From a checkpoint of a small image captioner.
Model: 13.7M parameters, 40-pixel images, encoder arch resnet, encoder norm batchnorm, encoder activation relu, encoder depths [5, 5, 5], encoder widths [80, 160, 320], decoder width 128, decoder norm layernorm, decoder activation squared_relu.
Training: normuon at rate 0.0043, 10900 steps.
Data: trained on simulated stained blood smears, 195000 training examples.
Rows from block 5 of the text decoder of a small image captioner, named by matrix and row number. Rows with one number belong to one neuron. Each number is 50 + 10 x the weight over its row's rms, rounded and kept within 0 to 99. All counts start at 0.
After each neuron's rows are labels from the 100 texts, of 14976, where the neuron reaches its highest value: "tokens" is the input token at the peak. Only what is clearly more common there than usual is listed. The data: simulated stained blood smears. In brackets: how many of the 100, against the usual share in percent.
# fc1: MLP up (decoder.blocks.5.mlp.fc1.weight, 768x128), inputs 0-63
# fc2: MLP down (decoder.blocks.5.mlp.fc2.weight, 128x768, transposed), outputs 0-63

fc1.569:42 53 63 69 42 69 50 57 45 33 52 59 43 40 40 38 46 41 41 60 56 39 49 54 54 41 53 58 65 60 37 46 62 48 34 58 53 47 37 57 47 71 52 52 55 49 41 67 36 64 51 37 54 20 45 50 59 31 48 46 52 63 31 39
fc2.569:51 39 60 50 49 49 60 54 42 40 53 50 34 44 67 66 51 39 51 56 41 44 60 43 37 38 42 37 50 38 74 38 39 44 48 48 72 60 43 55 67 29 54 30 42 55 54 50 51 56 62 32 62 71 57 38 61 54 54 55 64 39 60 58
tokens: "two" (100 vs 1.3)

fc1.109:44 27 60 61 50 72 56 61 65 27 48 50 56 38 57 51 33 47 50 45 45 42 58 66 70 60 35 59 55 78 64 43 43 50 45 62 46 55 48 41 59 54 37 47 37 38 51 41 58 49 53 57 46 29 50 45 55 54 43 34 33 51 47 53
fc2.109:52 35 60 45 51 49 26 49 41 44 50 57 43 50 51 46 43 37 68 52 28 62 59 62 31 54 52 49 51 61 49 43 68 45 62 39 54 60 46 57 47 34 39 48 49 30 55 56 47 51 38 42 50 49 35 39 40 57 51 51 59 38 49 48
tokens: "spheres" (53 vs 1.3); "cells" (23 vs 2.7); "crescents" (20 vs 1.3)

fc1.204:52 40 68 53 51 61 57 54 48 30 58 55 52 45 37 41 36 52 67 45 38 47 51 65 47 68 47 45 53 42 40 44 49 48 40 51 35 53 51 50 51 47 43 48 37 55 54 35 41 63 23 51 39 52 42 37 48 52 45 40 50 63 54 29
fc2.204:72 51 40 41 48 64 57 53 56 34 38 43 43 51 51 48 36 62 65 41 53 53 69 59 41 52 49 50 54 67 55 32 57 46 44 65 31 44 36 71 34 53 57 65 50 64 60 35 48 60 52 46 46 32 55 45 41 67 51 48 39 39 55 44
tokens: "cells" (87 vs 2.7); "discs" (9 vs 1.4)

fc1.351:60 48 68 63 49 65 48 55 36 37 37 56 47 57 39 59 40 49 62 46 40 52 36 70 55 61 42 28 43 54 53 51 52 51 37 47 40 50 47 43 45 48 44 61 47 46 44 47 52 70 53 37 28 60 53 42 44 56 62 35 46 52 43 36
fc2.351:58 50 49 44 50 45 61 58 46 31 52 33 37 57 50 53 57 63 26 37 55 68 42 49 51 47 52 71 60 45 64 54 55 49 42 61 45 46 62 40 61 66 37 45 39 53 60 41 52 34 45 44 50 53 51 60 44 38 37 56 26 66 48 43
tokens: "spheres" (64 vs 1.3); "cells" (36 vs 2.7)

fc1.581:44 47 44 28 61 59 55 38 49 43 68 59 50 61 70 58 58 47 50 40 40 42 49 60 50 40 59 53 52 42 57 77 43 68 75 39 55 54 64 59 45 30 30 57 49 40 42 44 49 64 39 51 64 51 40 59 42 61 61 60 53 57 31 32
fc2.581:43 63 55 40 63 54 55 43 40 36 46 51 51 44 55 46 52 33 60 38 40 50 53 50 51 45 55 61 58 40 69 58 62 68 61 66 71 67 69 38 56 40 41 51 61 33 43 62 62 64 58 41 56 41 53 73 49 48 71 51 63 49 50 47
tokens: "ovals" (54 vs 1.4); "cells" (46 vs 2.7)

fc1.590:54 54 65 54 44 61 61 57 62 32 51 60 44 64 44 56 35 63 66 45 41 56 55 59 54 60 57 67 47 71 50 40 60 30 36 51 37 40 49 57 63 53 51 52 43 48 43 55 55 53 33 57 25 63 68 45 51 52 47 58 40 61 44 44
fc2.590:61 38 38 47 48 41 48 61 40 60 57 44 31 54 34 49 29 67 38 38 61 41 53 47 35 59 56 31 50 50 54 64 67 64 52 40 58 64 56 48 58 44 39 44 65 42 40 60 45 57 61 44 47 54 63 52 55 51 56 63 51 36 48 42
tokens: "cells" (76 vs 2.7); "crescents" (14 vs 1.3); "spheres" (10 vs 1.3)

fc1.164:41 54 57 74 33 69 69 64 43 52 55 51 57 45 50 44 25 46 42 43 43 48 49 43 53 68 49 52 49 55 41 38 44 51 44 38 43 50 44 60 53 55 54 50 39 65 61 41 48 52 25 68 53 49 63 50 59 51 53 67 34 55 58 43
fc2.164:51 57 51 50 59 44 52 37 44 51 29 44 44 60 48 57 71 60 60 56 44 55 60 56 33 44 63 47 69 52 38 60 61 37 47 62 57 44 46 58 46 52 50 55 46 41 58 49 40 37 50 45 41 54 67 70 44 44 25 35 60 66 36 41
tokens: "spheres" (90 vs 1.3); "cells" (10 vs 2.7)

fc1.153:43 52 46 34 64 54 56 33 58 45 69 60 58 62 61 53 57 39 45 47 41 43 50 55 61 40 59 47 53 37 69 69 39 73 62 36 57 55 57 50 53 37 30 59 34 29 46 54 50 50 47 51 62 51 44 63 53 56 55 59 54 58 31 38
fc2.153:37 62 47 46 53 61 61 40 58 42 44 53 43 40 67 46 51 36 67 37 38 41 64 63 42 48 65 58 62 39 56 49 57 68 61 73 64 59 53 45 53 47 52 55 46 29 36 51 67 61 39 55 57 40 46 70 43 57 70 56 56 67 48 56
tokens: "cells" (34 vs 2.7); "crescents" (25 vs 1.3); "teardrops" (19 vs 1.3); "ovals" (14 vs 1.4)

fc1.232:58 57 67 56 50 35 47 54 49 29 48 51 38 58 35 52 48 47 53 67 63 41 46 46 55 55 46 47 59 53 48 46 45 41 58 38 45 56 59 52 53 64 54 38 58 35 56 52 58 55 55 51 48 57 66 46 57 47 34 54 58 69 60 38
fc2.232:26 51 30 53 51 54 59 56 36 52 43 31 52 61 54 48 42 44 52 35 44 60 75 49 53 36 57 44 51 52 56 44 61 64 49 52 45 50 42 60 51 60 46 72 52 64 43 44 66 57 50 62 50 36 40 56 43 57 66 57 39 31 62 52
tokens: "," (100 vs 8.1)

fc1.346:44 50 53 44 53 59 54 15 57 34 64 61 46 57 69 39 58 53 58 45 40 42 54 58 49 40 42 49 55 52 71 63 41 69 55 44 45 53 49 46 41 44 37 51 25 42 50 61 59 55 55 40 63 35 42 62 60 54 59 48 56 64 37 42
fc2.346:58 57 50 46 57 36 38 71 62 52 60 51 49 52 48 63 53 45 31 40 61 63 29 45 57 50 79 49 53 57 45 56 28 52 40 52 64 60 64 58 61 49 62 47 44 71 34 45 57 36 47 57 37 52 36 54 23 51 44 44 46 31 46 48
tokens: "ovals" (33 vs 1.4); "teardrops" (24 vs 1.3); "crescents" (17 vs 1.3); "cells" (15 vs 2.7)

fc1.678:57 57 65 61 54 55 51 60 59 37 63 59 48 44 45 51 36 39 39 42 47 46 52 43 50 55 48 39 57 59 38 46 60 50 49 33 57 59 31 60 55 52 57 54 40 53 60 43 54 49 54 51 71 65 41 66 30 44 55 49 51 62 47 33
fc2.678:41 50 28 41 50 37 45 59 52 27 46 36 56 58 57 65 31 45 45 44 61 46 73 67 41 43 52 48 34 63 56 36 44 50 54 41 52 66 58 63 41 46 54 38 44 39 46 66 44 65 47 66 55 39 41 46 54 51 27 58 40 43 52 46
tokens: "two" (100 vs 1.3)

fc1.430:50 40 64 50 47 61 60 69 56 29 64 49 41 39 49 54 54 53 39 51 54 53 66 49 46 51 46 50 64 51 54 53 38 49 52 49 65 59 51 62 65 51 40 62 45 57 56 46 41 63 25 56 49 49 40 47 44 50 45 58 47 42 68 22
fc2.430:53 38 36 45 46 54 58 51 64 70 37 61 51 43 48 38 33 47 53 43 51 46 40 46 46 47 49 54 40 65 37 41 57 44 46 59 29 41 49 40 53 51 54 40 65 51 58 45 48 40 58 46 58 59 48 48 61 59 76 29 55 46 73 73
tokens: "cells" (54 vs 2.7); "spheres" (46 vs 1.3)

fc1.693:58 56 56 42 43 73 52 37 61 23 61 49 60 45 52 52 43 35 48 63 43 55 57 55 60 39 54 56 56 57 42 37 44 53 60 54 40 47 43 71 34 62 30 45 67 37 58 49 53 46 69 29 46 32 52 42 55 53 60 56 29 51 59 66
fc2.693:47 37 41 44 49 39 70 55 46 55 31 46 64 72 61 45 43 42 45 31 29 64 53 38 44 65 54 55 41 56 60 39 48 47 52 56 48 46 45 45 67 62 53 36 60 63 63 55 65 51 42 41 46 51 56 52 25 57 58 53 48 38 48 57
tokens: "," (100 vs 8.1)

fc1.327:31 51 63 64 29 43 40 49 37 48 48 48 58 41 41 49 64 49 45 64 74 69 49 39 36 55 57 53 61 30 63 44 54 56 42 60 64 51 55 56 40 58 49 39 47 50 41 68 52 51 44 66 23 46 48 52 40 45 73 65 58 56 49 49
fc2.327:34 52 37 53 58 41 41 59 31 39 39 50 60 48 44 60 58 53 53 42 49 58 42 45 58 30 47 58 59 70 49 56 52 52 33 51 54 46 50 53 70 64 60 39 57 39 58 66 56 45 63 64 48 39 55 56 43 40 63 55 47 46 40 43
tokens: "," (100 vs 8.1)

fc1.694:50 49 52 47 55 62 49 67 52 43 65 67 39 57 53 52 63 59 59 38 61 47 57 56 57 41 46 55 50 40 38 57 37 51 57 30 48 53 36 57 54 54 39 56 58 53 46 49 46 49 46 48 68 43 36 47 47 48 66 41 56 46 56 44
fc2.694:58 37 43 41 45 43 58 45 71 54 51 59 58 51 56 53 40 51 61 75 47 54 28 41 35 50 50 61 51 28 58 46 54 44 44 52 31 55 44 64 67 53 55 49 53 55 51 52 47 53 63 50 39 53 43 48 50 42 52 46 42 55 53 61
tokens: "two" (100 vs 1.3)

fc1.761:56 48 69 45 27 68 59 57 58 49 47 52 58 38 48 44 40 44 59 47 66 58 51 49 49 49 65 54 41 54 47 43 48 66 38 56 41 69 58 48 49 67 44 47 59 53 61 47 58 54 31 45 48 59 59 43 48 36 51 40 53 67 50 44
fc2.761:31 62 31 53 45 67 51 41 50 50 49 42 41 50 54 56 55 57 33 60 49 30 43 46 35 52 49 46 60 39 53 47 45 42 44 50 61 37 53 43 51 57 82 60 64 59 51 39 32 47 63 62 59 45 46 49 62 55 53 47 44 62 58 53
tokens: "cells" (81 vs 2.7); "crescents" (19 vs 1.3)

fc1.111:53 68 47 65 48 54 60 43 59 25 64 54 56 43 63 40 62 53 50 56 70 48 59 41 47 41 59 73 54 37 36 67 42 57 37 45 51 42 30 58 48 61 55 45 32 65 47 39 44 35 51 59 61 37 37 53 47 40 63 46 51 49 66 64
fc2.111:36 65 44 50 44 52 64 47 56 36 48 62 42 39 46 53 58 53 61 54 63 56 44 42 50 48 49 67 50 43 29 52 57 63 33 67 38 48 44 57 67 52 45 68 64 49 44 52 45 39 49 64 54 41 39 59 51 38 63 33 48 58 56 61
tokens: "two" (100 vs 1.3)

fc1.209:62 44 40 34 47 58 48 67 48 41 58 50 35 45 48 31 59 50 48 48 54 36 58 59 57 49 52 37 37 54 46 44 36 39 58 29 66 67 34 43 54 62 56 58 49 55 54 51 62 56 36 44 47 34 42 57 69 41 37 40 60 54 33 56
fc2.209:60 47 51 57 38 66 62 31 44 54 63 40 60 43 46 59 67 48 50 66 56 38 42 43 60 47 43 54 55 50 51 51 52 36 41 56 40 46 44 40 47 63 45 49 39 41 57 38 42 40 36 65 63 48 72 38 46 55 52 66 60 72 47 42
tokens: "," (100 vs 8.1)

fc1.593:49 49 79 57 49 59 44 47 54 31 61 52 62 49 44 43 35 28 54 37 48 32 52 53 55 52 50 45 55 46 45 48 56 63 55 42 72 51 24 78 48 62 51 46 57 45 52 70 45 41 44 44 53 61 63 59 47 36 62 65 53 48 44 37
fc2.593:55 57 36 50 39 23 47 37 60 48 43 48 51 57 58 39 53 48 41 46 52 44 39 26 53 43 55 56 49 48 60 56 57 59 39 57 50 34 63 53 59 42 77 50 62 40 50 32 36 56 49 47 44 54 25 77 58 61 52 55 64 38 49 49
tokens: "two" (34 vs 1.3); "teardrops" (30 vs 1.3); "spheres" (19 vs 1.3); "cells" (10 vs 2.7)

fc1.410:67 64 63 70 54 79 59 46 41 38 41 51 51 29 45 57 35 39 54 51 48 57 61 54 49 59 51 62 57 59 41 38 59 51 48 53 46 43 30 62 41 52 45 57 46 68 45 51 48 44 64 58 56 56 48 53 46 47 54 44 42 52 61 63
fc2.410:39 69 60 49 54 40 53 52 53 38 65 51 52 52 43 49 48 48 42 59 56 40 47 51 57 57 64 49 50 62 28 62 66 50 42 37 54 60 67 54 57 43 32 48 48 37 54 39 57 46 57 32 53 55 57 45 48 47 41 52 49 51 52 25
tokens: "two" (100 vs 1.3)

fc1.201:50 68 56 27 56 48 51 28 57 38 57 61 47 46 57 64 58 39 67 56 47 49 54 66 49 45 61 59 59 51 50 56 53 71 65 63 46 50 53 67 45 40 35 52 48 42 49 39 64 61 43 40 47 54 43 73 59 50 54 38 55 58 43 39
fc2.201:29 46 43 66 41 57 58 69 38 65 65 26 55 63 46 70 46 43 36 39 49 53 63 41 65 59 54 45 36 53 54 55 40 45 55 39 57 55 52 50 56 61 52 59 36 39 34 40 37 40 57 49 55 52 33 46 43 39 41 73 50 60 54 51
tokens: "ovals" (56 vs 1.4); "cells" (43 vs 2.7)